Weights of a small contrastive image-text model.
Model: encoder norm batchnorm, encoder patch size 4, encoder depths [12], text encoder layers 6, text encoder norm layernorm.
Data: trained on made-up ball-and-stick molecule models, 195000 training examples, 6.0 epochs.
Rows from block 9 of the image encoder of a small contrastive image-text model, named by matrix and row number. Each number is 200 + 20 x the weight over its row's rms, rounded and kept within 0 to 999. All counts start at 0.
After each channel's rows are labels from the 100 images, of 14848, where the channel reaches its highest value: "top examples" is what is common among them; "peak on" is the class under the peak. Only what is clearly more common there than usual is listed. The data: made-up ball-and-stick molecule models.
# pw: pointwise conv (encoder.blocks.9.pw.weight, 320x320x1x1), inputs 0-159

pw.159,227,206,211,213,221,223,206,210,202,178,193,225,227,212,176,188,192,194,205,205,242,181,176,191,184,175,168,216,218,194,197,207,194,199,189,167,177,221,179,183,230,177,203,204,198,232,204,205,204,209,234,233,212,199,186,199,205,154,174,259,206,193,206,193,197,233,223,177,173,209,205,227,202,200,223,184,211,195,203,225,189,214,200,235,209,197,192,185,178,228,202,189,205,183,179,200,160,189,185,203,200,238,240,187,183,207,205,161,184,205,227,183,230,213,230,193,223,205,202,153,216,212,198,218,194,177,216,217,224,203,190,217,183,210,200,203,201,213,195,221,191,237,187,226,202,218,211,201,205,202,205,212,222,213,209,184,184,191,207,216
top examples: small balls on sticks; balls: three; balls: four
peak on: stick

pw.232,201,203,218,186,170,184,249,212,236,195,175,198,206,203,233,223,183,209,178,191,218,192,213,184,186,176,164,215,192,206,241,230,199,216,213,181,164,195,189,207,204,193,186,205,192,211,190,175,196,154,210,183,209,91,201,205,187,213,163,222,213,185,208,195,191,206,195,189,164,185,218,180,217,211,207,213,235,205,184,218,198,206,186,195,185,201,212,197,205,181,182,192,192,193,201,190,192,224,212,204,219,197,192,210,209,201,196,213,216,174,210,182,204,195,206,216,192,206,186,198,214,213,195,226,195,178,216,216,200,215,212,200,176,210,196,196,179,196,184,159,194,227,188,226,215,202,189,221,200,213,218,225,201,187,199,186,205,195,234,210
top examples: balls: twelve; balls: three
peak on: stick

pw.63,187,176,180,226,201,229,211,213,224,193,160,195,238,207,209,220,167,171,175,218,187,201,199,214,207,229,219,202,166,219,237,222,221,173,209,183,196,202,187,206,184,205,240,237,225,195,232,183,218,167,233,184,212,170,194,170,190,193,199,204,230,208,193,193,216,192,192,224,230,220,174,183,205,193,164,196,217,197,162,218,187,175,220,190,201,192,194,207,202,206,168,177,176,198,218,208,170,251,252,222,187,177,216,189,172,185,254,193,204,232,211,192,194,231,181,175,189,188,199,196,203,196,197,212,206,234,224,208,223,185,178,178,198,214,194,216,213,193,198,186,172,213,202,203,184,223,185,208,215,195,187,150,222,188,240,195,218,218,187,185
top examples: balls: twelve; balls: eleven
peak on: white ball

pw.39,191,207,201,186,168,213,190,212,213,195,212,213,177,195,184,206,185,215,230,239,212,183,204,218,203,194,213,195,186,172,205,188,208,191,174,212,207,204,194,210,195,171,194,177,240,172,207,194,193,188,218,182,241,194,213,195,189,258,190,202,207,256,193,231,214,202,194,186,172,202,212,160,196,184,193,198,204,191,177,206,248,199,195,177,226,177,235,186,199,212,191,246,203,172,226,186,193,227,199,227,216,223,197,199,183,194,202,174,179,169,206,193,219,224,208,198,222,188,222,186,204,222,189,207,234,214,193,197,148,157,202,187,210,211,192,200,223,221,181,214,194,212,190,217,186,177,167,233,178,203,193,189,183,180,198,204,181,204,211,226
top examples: green ball; space-filling; orange ball; balls: eleven
peak on: white ball

pw.188,222,213,220,203,158,229,193,185,227,190,223,182,179,196,205,190,213,197,164,236,223,227,176,193,193,199,206,222,231,216,191,212,196,203,190,204,139,190,188,197,164,187,195,203,190,207,193,242,188,208,218,229,211,219,211,201,191,207,187,214,202,202,212,217,178,173,155,198,224,185,192,199,217,200,192,228,203,212,222,209,195,189,196,215,179,249,203,189,189,194,174,192,258,190,185,210,203,188,221,194,208,214,201,176,208,212,170,213,183,185,206,181,210,212,183,239,190,209,192,211,201,224,173,217,218,203,218,216,165,226,200,229,218,229,190,183,200,197,174,202,203,207,165,227,190,155,260,215,202,203,234,184,160,171,206,208,174,234,204,171
top examples: balls: three
peak on: white ball

pw.294,204,198,178,190,193,230,212,193,188,210,196,192,220,216,190,214,194,185,209,201,200,215,175,210,250,224,227,232,181,210,181,242,212,186,176,199,222,222,202,207,206,172,167,214,222,179,209,210,198,222,188,186,194,190,225,217,195,195,193,201,214,198,189,185,231,191,214,207,222,226,207,168,202,226,238,218,181,170,186,187,168,215,199,227,241,200,198,202,207,198,211,216,205,183,199,216,183,197,198,235,215,206,213,235,194,212,209,145,187,206,159,210,163,210,209,209,181,230,213,213,176,202,196,193,222,193,162,240,214,201,205,212,205,164,161,206,222,241,224,214,266,194,220,224,191,183,205,210,194,220,193,185,213,183,176,177,215,199,202,181
top examples: balls and sticks; balls: three
peak on: grey ball

pw.12,236,217,195,180,159,195,164,201,193,199,230,175,170,205,197,211,203,218,185,191,217,210,225,186,188,194,217,188,191,192,180,162,166,201,186,225,181,189,171,201,168,227,209,201,182,192,257,197,241,178,204,188,203,197,185,214,220,201,188,206,174,189,192,213,177,198,183,218,190,168,196,214,205,201,169,237,226,202,224,196,221,198,197,195,183,225,161,188,195,192,181,193,222,206,173,220,183,210,191,208,212,206,217,204,215,230,229,187,176,217,200,197,226,185,205,217,203,200,191,213,190,193,179,219,205,231,176,199,215,178,200,201,196,202,186,209,218,185,252,203,220,182,204,205,218,207,177,167,183,217,195,195,218,213,209,197,198,191,175,196
top examples: balls and sticks; balls: three; balls: four
peak on: red ball

pw.303,205,188,189,192,216,226,205,170,167,194,205,198,170,197,197,234,182,178,217,238,208,179,219,208,167,179,194,202,203,213,220,173,174,189,172,209,166,208,238,200,212,165,198,169,181,168,191,196,168,185,210,188,208,192,206,200,205,178,199,176,171,252,205,194,193,178,191,203,210,175,194,184,203,225,229,150,211,214,197,233,203,174,190,216,167,203,226,205,201,193,191,206,182,209,212,258,179,183,240,188,221,195,216,178,201,188,222,186,199,149,229,198,189,197,200,208,209,202,172,221,177,220,176,192,206,223,199,188,203,193,189,188,212,223,205,191,201,204,252,210,201,182,187,205,185,182,174,173,203,177,175,241,210,206,196,208,203,175,239,208
top examples: dark backdrop
peak on: grey ball

pw.167,186,174,190,161,273,238,210,198,215,207,183,183,190,196,215,187,216,197,197,264,194,213,195,189,199,197,175,217,215,228,186,220,193,186,222,226,175,174,170,190,201,253,180,196,180,182,194,169,192,237,215,235,199,206,193,201,205,180,192,209,206,199,188,232,202,213,224,197,210,159,217,231,173,199,155,202,206,206,193,184,206,196,204,173,204,192,218,206,207,186,192,200,232,208,196,167,215,215,191,180,201,161,173,204,198,197,226,210,191,159,174,192,224,194,202,195,211,198,216,200,211,190,197,202,226,221,192,190,182,183,205,193,202,192,168,208,208,195,219,205,191,187,192,221,185,179,210,201,206,237,193,213,246,204,227,236,178,195,194,215
top examples: dark backdrop
peak on: white ball

pw.243,190,170,220,200,205,225,217,200,206,190,183,166,165,193,204,287,194,186,213,219,189,199,216,188,215,226,165,207,184,208,208,195,195,189,178,213,201,233,175,200,221,192,226,173,218,221,183,187,186,197,180,210,191,230,217,223,184,189,193,182,214,180,172,193,183,200,220,201,201,201,222,190,200,211,191,208,183,188,201,180,192,193,165,222,214,163,214,198,230,215,189,189,179,218,216,211,202,233,204,181,218,226,166,205,201,190,204,177,182,220,198,193,184,171,166,194,191,212,195,185,184,172,190,192,218,229,230,180,154,205,187,195,219,200,196,211,198,204,220,207,225,196,169,182,198,228,185,205,158,196,177,167,194,209,247,214,195,212,193,190
top examples: balls: twelve
peak on: white ball

pw.236,225,222,209,215,155,222,226,173,178,200,190,218,210,188,199,203,205,212,204,198,178,211,177,182,199,206,168,152,244,174,207,255,246,203,192,234,212,202,216,216,199,205,167,182,204,204,189,192,204,203,185,196,226,156,173,192,177,194,198,211,169,193,195,228,217,203,198,245,207,196,199,196,221,189,178,213,195,204,201,226,197,206,278,201,238,183,220,201,184,222,205,222,195,226,204,203,207,208,201,195,203,227,187,229,192,208,186,202,188,217,177,168,199,219,181,228,189,215,228,227,210,197,222,193,202,236,203,197,188,229,236,189,212,195,199,180,192,216,241,203,196,189,207,181,169,210,223,220,223,199,210,220,190,197,158,217,224,222,184,186
top examples: balls: three
peak on: grey ball

pw.85,202,206,184,231,202,204,207,187,216,251,182,192,174,240,189,184,206,234,218,209,200,194,190,188,250,208,180,224,187,184,208,210,207,196,164,233,216,217,190,200,231,211,199,214,197,190,211,197,188,171,153,180,176,167,235,195,208,208,197,202,216,185,187,191,191,188,207,193,181,182,177,193,221,208,169,197,192,216,192,193,183,195,216,157,202,192,234,188,204,184,178,236,223,200,200,203,202,183,216,196,194,193,239,230,194,179,206,216,226,178,182,176,228,211,180,162,233,189,189,215,195,207,214,180,206,196,187,222,191,193,209,199,173,208,203,218,216,205,240,214,203,209,206,231,215,195,212,195,168,222,210,200,208,182,194,216,235,197,200,213
top examples: balls and sticks; balls: three
peak on: stick

pw.270,215,221,209,175,239,219,198,205,178,212,229,187,195,176,200,207,206,172,233,199,203,184,186,206,206,179,174,216,206,213,212,183,203,224,215,205,183,197,193,196,200,194,216,229,195,198,201,209,225,153,183,216,191,208,207,247,194,204,188,197,158,200,207,199,160,213,207,219,192,201,216,206,188,216,142,152,200,185,198,199,190,222,254,160,182,213,199,209,194,195,205,172,208,185,185,236,221,208,203,228,220,205,190,215,212,204,207,249,182,206,217,193,251,198,199,163,208,185,192,197,196,187,206,209,176,165,191,219,195,213,211,217,190,193,247,208,221,216,247,195,195,243,228,211,218,204,175,215,222,186,220,159,172,186,156,210,185,247,202,192
top examples: dark backdrop; balls: three
peak on: white ball

pw.135,156,190,204,230,173,173,177,182,193,184,198,205,203,216,217,216,197,199,169,217,205,161,204,192,186,192,204,195,168,214,181,194,269,201,208,181,234,233,206,190,186,194,203,176,209,189,244,212,207,178,208,202,215,151,191,169,172,168,198,228,221,200,192,202,221,198,183,217,186,217,204,191,196,195,203,198,213,200,220,191,206,166,191,195,198,196,203,224,208,199,191,204,193,192,171,211,183,194,196,210,202,210,208,184,203,212,238,181,188,200,196,206,180,218,218,251,187,214,217,225,212,236,177,197,243,223,244,180,205,208,206,222,196,185,197,193,202,190,179,173,214,196,174,194,212,177,182,208,186,194,161,172,188,212,184,168,208,238,162,187
top examples: small balls on sticks; balls: five
peak on: stick

pw.112,183,190,205,209,216,208,186,184,195,192,198,204,209,180,197,232,208,197,175,201,206,211,211,183,171,198,191,213,214,187,194,216,219,176,216,187,200,184,194,222,207,226,220,214,209,200,184,226,199,168,172,206,181,255,211,191,199,185,177,201,204,206,207,210,210,223,226,194,198,206,216,198,218,183,185,196,168,163,191,199,195,203,179,202,210,203,216,152,212,220,198,201,176,204,193,194,191,181,222,228,224,196,189,173,225,178,229,177,195,224,164,199,198,200,196,154,195,197,205,218,165,184,194,192,201,182,183,221,193,173,182,190,216,195,183,200,186,151,223,198,228,173,187,191,191,198,165,218,193,226,199,163,175,202,192,225,254,221,210,181
top examples: balls: three
peak on: stick

pw.296,181,169,210,212,190,198,201,220,204,197,197,267,201,233,196,195,194,208,187,182,218,211,174,179,176,200,210,224,194,190,202,195,180,196,215,200,192,229,198,194,143,200,191,167,191,208,202,213,181,200,219,235,211,221,199,211,200,190,177,132,203,219,186,186,199,191,170,233,205,201,174,208,183,217,226,200,182,179,242,199,230,232,194,212,214,225,152,151,174,202,226,175,201,209,191,177,199,167,207,188,218,154,192,202,183,196,196,208,209,183,213,194,196,231,206,224,212,218,192,180,205,239,185,192,185,179,228,191,184,181,184,216,186,188,178,202,177,234,209,196,202,232,171,196,213,207,204,195,205,201,180,195,199,191,216,195,196,211,178,179
top examples: small balls on sticks; balls: five; balls: four
peak on: stick

pw.64,197,190,188,192,193,199,186,201,172,150,202,230,179,187,214,225,190,230,196,202,213,206,147,175,249,188,245,165,205,187,221,201,213,200,185,190,191,221,208,161,186,208,226,198,204,174,204,144,173,198,216,162,203,214,202,198,196,179,164,209,242,217,200,181,187,206,218,233,189,197,163,208,216,187,201,192,186,213,210,180,189,166,193,183,188,238,155,200,205,139,201,173,199,192,206,176,214,198,190,195,230,199,203,188,152,197,212,208,199,180,201,217,208,201,187,221,192,175,199,214,177,194,208,185,185,213,172,203,176,218,220,192,142,192,221,181,160,241,216,207,170,198,197,207,204,191,197,212,200,205,213,195,212,204,184,178,199,205,204,190
top examples: space-filling; balls: three
peak on: grey ball

pw.161,199,178,179,165,264,206,233,232,212,216,177,212,186,181,185,228,262,216,199,168,199,210,187,208,205,249,205,222,221,218,170,211,205,173,195,218,187,210,170,203,202,225,203,202,176,172,206,241,173,208,208,220,189,206,202,192,168,208,208,233,190,181,204,235,197,213,182,192,223,209,216,186,248,185,219,198,173,185,226,175,189,220,203,208,194,179,205,246,216,195,216,205,199,194,210,188,232,216,207,215,213,184,205,186,198,198,169,185,181,177,185,225,208,199,152,202,236,199,184,217,207,193,191,207,220,216,167,220,200,187,207,196,215,196,176,210,183,201,238,234,192,207,208,203,215,173,230,195,189,209,240,197,214,203,212,227,192,202,213,197
top examples: balls: three; balls and sticks; balls: four
peak on: grey ball

pw.297,200,235,206,200,167,211,208,235,188,183,168,239,231,192,219,196,208,198,217,166,229,167,208,191,160,228,206,201,173,166,211,214,197,224,228,178,212,196,224,194,172,177,210,187,211,214,218,156,203,187,165,157,211,206,202,205,213,213,216,150,194,189,208,181,195,214,199,196,202,180,202,172,164,244,231,220,214,223,181,196,195,204,217,215,206,213,196,181,214,222,197,213,197,195,190,187,205,181,193,181,233,192,213,226,204,223,179,205,240,196,224,171,209,242,188,220,176,176,207,213,224,212,189,198,187,175,249,197,217,203,218,193,212,171,235,185,180,210,209,221,197,222,216,204,201,207,190,191,194,192,230,186,200,178,193,205,192,193,202,209
top examples: small balls on sticks; yellow ball; green ball; balls: twelve
peak on: blue ball

pw.288,197,206,175,185,196,211,185,201,192,181,231,195,213,207,179,199,207,189,202,213,205,214,179,200,190,201,202,209,203,186,198,202,206,203,176,210,220,201,258,176,185,223,241,176,194,192,219,222,214,163,185,194,197,191,211,182,212,175,181,185,178,166,238,193,186,187,195,219,219,170,249,197,195,187,183,201,181,205,194,177,210,204,202,232,178,200,156,206,201,200,220,208,213,201,215,203,200,204,200,211,214,215,205,193,209,181,198,167,186,194,181,248,209,216,207,171,193,206,197,171,224,201,172,202,202,180,228,215,194,200,184,212,161,153,193,214,210,189,185,210,211,175,221,204,221,209,211,209,199,219,180,179,188,163,183,199,190,163,226,188
top examples: small balls on sticks
peak on: stick

pw.262,206,183,174,200,185,182,198,222,207,193,184,233,192,155,231,223,244,225,208,183,190,201,203,192,197,218,189,192,199,168,188,207,194,189,197,239,200,178,164,172,180,215,208,202,209,192,179,185,187,211,218,179,195,188,188,188,194,196,141,172,209,187,217,201,203,230,235,180,185,211,222,216,224,198,194,192,145,173,180,197,190,197,211,196,176,211,176,191,179,197,208,179,191,187,179,222,183,224,190,179,206,214,190,249,197,163,181,209,212,195,163,181,210,218,177,175,196,194,201,215,193,156,194,189,174,162,153,196,217,227,175,187,173,160,215,229,192,181,212,204,205,190,225,184,208,188,195,226,201,172,205,192,189,216,205,190,197,191,203,146
top examples: space-filling; balls: three; balls: four
peak on: grey ball

pw.176,197,205,200,212,181,221,208,204,190,187,213,163,191,186,197,205,200,214,214,174,205,198,186,188,225,222,215,187,209,182,206,202,208,199,171,273,185,189,205,186,218,189,209,191,191,216,193,219,220,164,194,218,194,216,230,202,191,217,201,223,202,229,177,182,196,223,189,209,205,183,190,184,216,221,225,187,235,184,208,203,229,180,191,187,205,143,191,209,163,207,229,181,228,206,222,182,211,235,209,206,191,237,187,171,183,210,201,168,200,234,176,203,211,195,170,198,185,211,169,208,197,204,204,192,231,195,209,221,213,202,193,257,187,182,198,185,208,187,196,184,219,187,190,210,196,191,212,219,243,221,208,193,223,200,198,216,194,170,212,177
top examples: balls and sticks; balls: three
peak on: stick

pw.269,155,221,151,189,242,198,203,208,192,218,180,190,229,229,180,205,235,206,164,202,183,213,175,221,212,207,190,190,203,198,193,150,206,215,192,212,164,213,214,204,202,176,204,180,184,208,211,229,195,193,184,200,198,182,228,192,211,160,195,185,177,213,195,206,206,184,188,226,176,203,196,206,222,212,195,185,170,177,202,192,204,242,184,218,173,199,198,166,196,200,224,195,219,195,164,205,204,229,233,185,185,227,186,192,189,167,216,178,219,183,202,207,192,189,220,208,189,208,204,167,206,181,180,194,217,234,188,164,198,173,182,195,176,220,225,202,214,226,165,242,200,228,194,224,157,193,183,192,196,229,172,222,231,193,217,234,210,188,215,232
top examples: space-filling; balls: six
peak on: blue ball

pw.200,211,237,198,223,192,209,241,191,197,199,213,213,188,212,186,212,168,220,204,209,181,203,234,234,183,204,183,186,211,196,180,207,220,205,180,212,187,198,193,208,190,198,210,172,206,193,190,200,237,185,189,191,202,210,214,239,184,204,196,218,196,185,192,187,172,196,206,189,215,144,225,230,202,204,203,180,185,220,169,206,184,174,183,209,178,184,212,214,191,203,196,181,225,230,166,206,216,178,193,198,191,198,190,208,180,225,207,174,200,219,180,188,148,177,209,192,190,177,224,190,199,198,192,181,208,193,231,209,168,203,216,218,239,189,206,192,195,194,211,215,194,218,183,214,222,228,233,186,204,224,197,213,210,177,211,210,229,216,231,205
top examples: balls: three
peak on: white ball

pw.206,199,214,214,205,203,251,209,211,189,225,189,205,211,209,188,200,192,205,210,194,200,216,137,228,215,193,197,231,196,196,197,187,173,212,197,198,208,189,218,187,172,215,187,168,203,205,204,209,200,200,200,188,199,189,171,235,184,207,170,216,162,209,239,196,195,181,163,204,199,198,179,190,172,185,200,250,145,199,226,191,212,216,198,198,178,212,192,204,199,218,158,204,180,223,173,179,154,176,217,211,203,215,155,214,208,248,172,199,190,183,203,205,212,186,207,169,187,217,214,182,221,180,206,200,202,221,175,164,188,158,211,200,151,226,201,213,220,174,203,226,174,205,229,197,226,186,220,217,196,222,181,225,182,215,223,181,169,208,178,215
top examples: balls: seven
peak on: white ball

pw.155,197,225,224,220,186,183,234,187,204,195,178,236,226,207,168,187,196,168,226,198,216,221,199,185,206,196,231,200,183,202,211,230,189,198,182,214,202,215,190,210,185,191,195,210,145,186,186,192,196,219,166,206,191,162,220,189,205,195,202,230,210,210,202,166,199,207,217,205,227,245,171,173,198,223,198,185,245,238,190,189,214,221,154,211,199,180,224,228,174,197,190,236,230,159,186,192,171,248,188,179,208,186,208,225,205,191,183,214,189,182,213,196,195,209,211,205,212,199,225,207,212,199,189,215,196,161,196,178,179,216,220,208,182,202,189,205,209,215,205,201,208,202,218,218,219,177,205,213,206,182,210,214,229,176,186,236,179,186,189,224
top examples: balls: twelve
peak on: white ball

pw.10,186,215,206,189,194,193,162,205,211,187,219,207,199,175,196,219,196,205,171,172,207,217,220,170,197,188,178,213,176,182,224,226,211,185,187,242,168,193,190,197,212,205,202,212,197,213,228,206,202,189,193,193,218,206,223,209,182,193,198,199,197,181,205,232,204,202,175,207,200,190,201,188,208,195,193,193,191,174,205,204,212,194,138,204,199,182,203,191,212,206,172,172,215,223,190,225,193,238,200,206,198,166,181,207,215,243,191,187,205,202,209,210,211,206,209,168,164,192,207,222,174,200,226,204,215,183,216,192,183,187,184,214,179,189,188,168,168,243,186,188,192,207,204,228,234,209,182,182,201,177,238,203,191,214,180,207,221,230,202,189
top examples: balls: three; space-filling
peak on: grey ball

pw.189,176,228,209,202,107,162,198,180,202,227,216,222,196,195,188,192,190,220,218,203,196,210,183,193,170,182,205,226,223,188,229,194,226,211,203,186,215,207,201,239,180,212,246,203,217,215,227,223,210,172,193,199,216,248,210,214,184,205,168,204,210,200,264,206,183,229,208,207,189,184,219,213,208,181,201,177,230,193,192,230,220,203,196,186,196,183,200,189,197,217,233,213,196,253,215,189,209,152,191,195,215,210,179,218,167,207,189,172,207,200,206,211,228,220,239,235,175,213,190,214,173,207,176,212,232,202,197,214,201,198,218,219,215,191,203,202,204,199,200,195,192,192,188,193,181,193,186,214,224,196,191,202,209,208,200,99,214,184,175,214
top examples: green ball; purple ball; orange ball; balls: twelve
peak on: grey ball

pw.174,206,176,178,202,188,195,223,190,183,191,181,184,187,185,195,214,182,194,162,207,177,187,192,166,197,171,161,210,215,188,150,205,186,219,244,224,219,186,234,196,183,172,201,201,172,220,184,217,220,209,194,218,180,183,197,238,194,217,213,178,190,204,175,201,205,213,246,193,205,216,220,198,193,196,140,217,219,163,182,195,183,210,196,199,192,204,198,209,203,196,250,234,226,209,196,212,203,209,201,221,209,178,206,197,237,191,203,216,191,212,159,220,222,210,195,175,222,186,189,209,177,185,204,197,181,213,202,227,193,191,198,180,206,209,214,156,214,192,212,205,196,187,199,207,204,226,219,181,200,231,193,192,221,179,196,218,223,201,161,222
top examples: balls: twelve; balls: eleven
peak on: white ball

pw.204,202,180,186,229,226,181,208,213,195,144,196,188,172,207,206,189,200,204,178,212,212,174,211,186,168,190,221,193,179,215,215,205,193,194,204,183,178,213,206,186,235,210,165,236,208,177,179,178,224,174,223,186,204,207,203,204,216,245,199,177,206,170,217,235,202,223,151,182,221,179,188,205,206,222,188,189,190,171,178,196,194,196,238,197,212,209,224,185,200,221,225,162,170,174,182,268,194,196,193,212,179,205,171,165,225,179,234,202,223,207,179,211,194,206,209,242,205,217,204,175,181,202,213,185,212,198,187,213,226,208,176,204,172,164,197,224,168,202,231,245,200,185,211,214,195,212,210,186,236,176,193,218,183,226,209,204,238,201,217,197
top examples: space-filling
peak on: green ball

pw.292,217,232,233,221,204,219,173,172,209,178,203,206,193,205,215,187,209,199,173,207,236,201,202,198,177,204,221,172,216,206,202,171,209,184,183,219,234,232,170,197,176,225,205,219,197,185,191,155,165,198,226,204,211,218,198,201,224,177,182,221,163,172,220,208,180,216,188,198,200,188,203,214,200,207,183,221,213,214,185,191,206,195,218,214,206,219,203,187,203,206,214,221,172,192,226,213,202,198,217,179,191,192,197,183,190,216,180,180,207,242,203,220,192,207,192,178,232,202,200,186,171,220,239,222,203,179,225,201,204,196,228,225,212,182,192,213,187,212,222,197,201,209,232,227,235,189,193,207,200,231,203,175,200,175,191,194,228,205,224,229
top examples: space-filling; balls: six
peak on: grey ball

pw.100,165,210,205,175,174,214,213,163,189,236,216,188,183,212,162,184,169,195,210,217,242,198,196,194,194,206,173,227,205,203,208,213,226,205,202,178,177,200,254,200,236,197,192,209,185,210,225,213,181,203,203,180,166,202,185,189,200,199,219,189,203,145,215,198,186,223,209,214,196,186,178,216,207,191,167,195,213,201,213,188,199,191,182,235,208,232,198,201,215,201,190,212,191,214,182,203,200,207,225,216,194,211,245,197,165,201,195,188,176,182,207,211,217,195,237,167,187,217,216,202,216,188,194,179,206,192,215,178,213,209,191,212,193,213,237,215,224,177,188,196,230,196,252,193,192,176,171,210,189,226,191,181,216,196,188,231,199,191,179,166
top examples: space-filling
peak on: grey ball

pw.150,176,224,197,203,171,191,215,186,227,223,162,189,190,208,182,184,185,183,206,199,213,208,210,174,186,203,205,187,227,192,188,185,206,218,197,172,199,209,177,202,198,195,196,173,221,155,194,205,187,182,221,210,213,225,214,172,192,162,172,213,169,187,183,205,200,199,168,195,205,222,228,228,218,196,206,199,223,183,182,195,212,206,177,224,210,217,257,206,184,198,213,208,181,229,211,195,224,202,195,175,199,198,162,202,193,176,207,200,182,264,159,229,233,197,182,216,173,209,198,218,214,217,224,178,198,190,193,223,200,189,217,204,194,195,184,190,186,152,201,186,199,192,190,185,219,183,191,194,182,209,203,209,203,129,191,197,244,192,228,188
top examples: balls: three; balls and sticks
peak on: grey ball

pw.59,189,179,249,202,180,227,227,202,170,170,206,190,180,222,195,184,217,181,210,219,195,176,201,229,224,183,196,206,238,212,236,205,178,215,134,177,171,208,208,216,228,172,211,204,215,185,209,198,202,267,173,207,217,167,179,206,184,177,194,216,177,196,186,194,235,186,200,210,204,198,173,205,198,227,209,196,191,184,199,189,201,191,179,214,221,193,203,191,140,168,212,199,220,230,189,203,210,198,230,193,203,203,154,241,195,182,195,205,206,204,187,224,188,202,161,187,206,192,201,194,219,182,192,222,182,202,227,229,196,193,190,209,231,181,246,189,224,199,243,217,199,229,224,216,189,194,204,204,234,197,169,186,178,197,165,211,224,171,187,191
top examples: balls and sticks; balls: four; balls: three
peak on: grey ball

pw.201,203,218,155,188,197,207,199,169,205,157,189,205,200,204,200,217,196,190,192,235,197,201,216,198,205,203,201,211,167,171,230,223,241,205,204,178,206,245,183,209,233,147,188,221,221,168,183,219,172,194,187,225,182,187,187,190,194,209,219,208,212,203,196,203,224,205,192,224,179,209,185,218,189,199,203,209,193,204,183,193,215,169,192,202,247,199,201,212,186,252,189,154,204,178,194,214,208,164,206,227,223,208,204,197,176,183,208,219,193,184,228,197,218,155,190,204,197,220,184,203,188,218,190,210,203,166,252,199,210,185,190,217,208,205,209,206,212,187,183,214,217,204,174,200,181,204,214,194,211,206,202,218,171,202,215,224,226,230,209,183
top examples: small balls on sticks; branched; balls: twelve
peak on: stick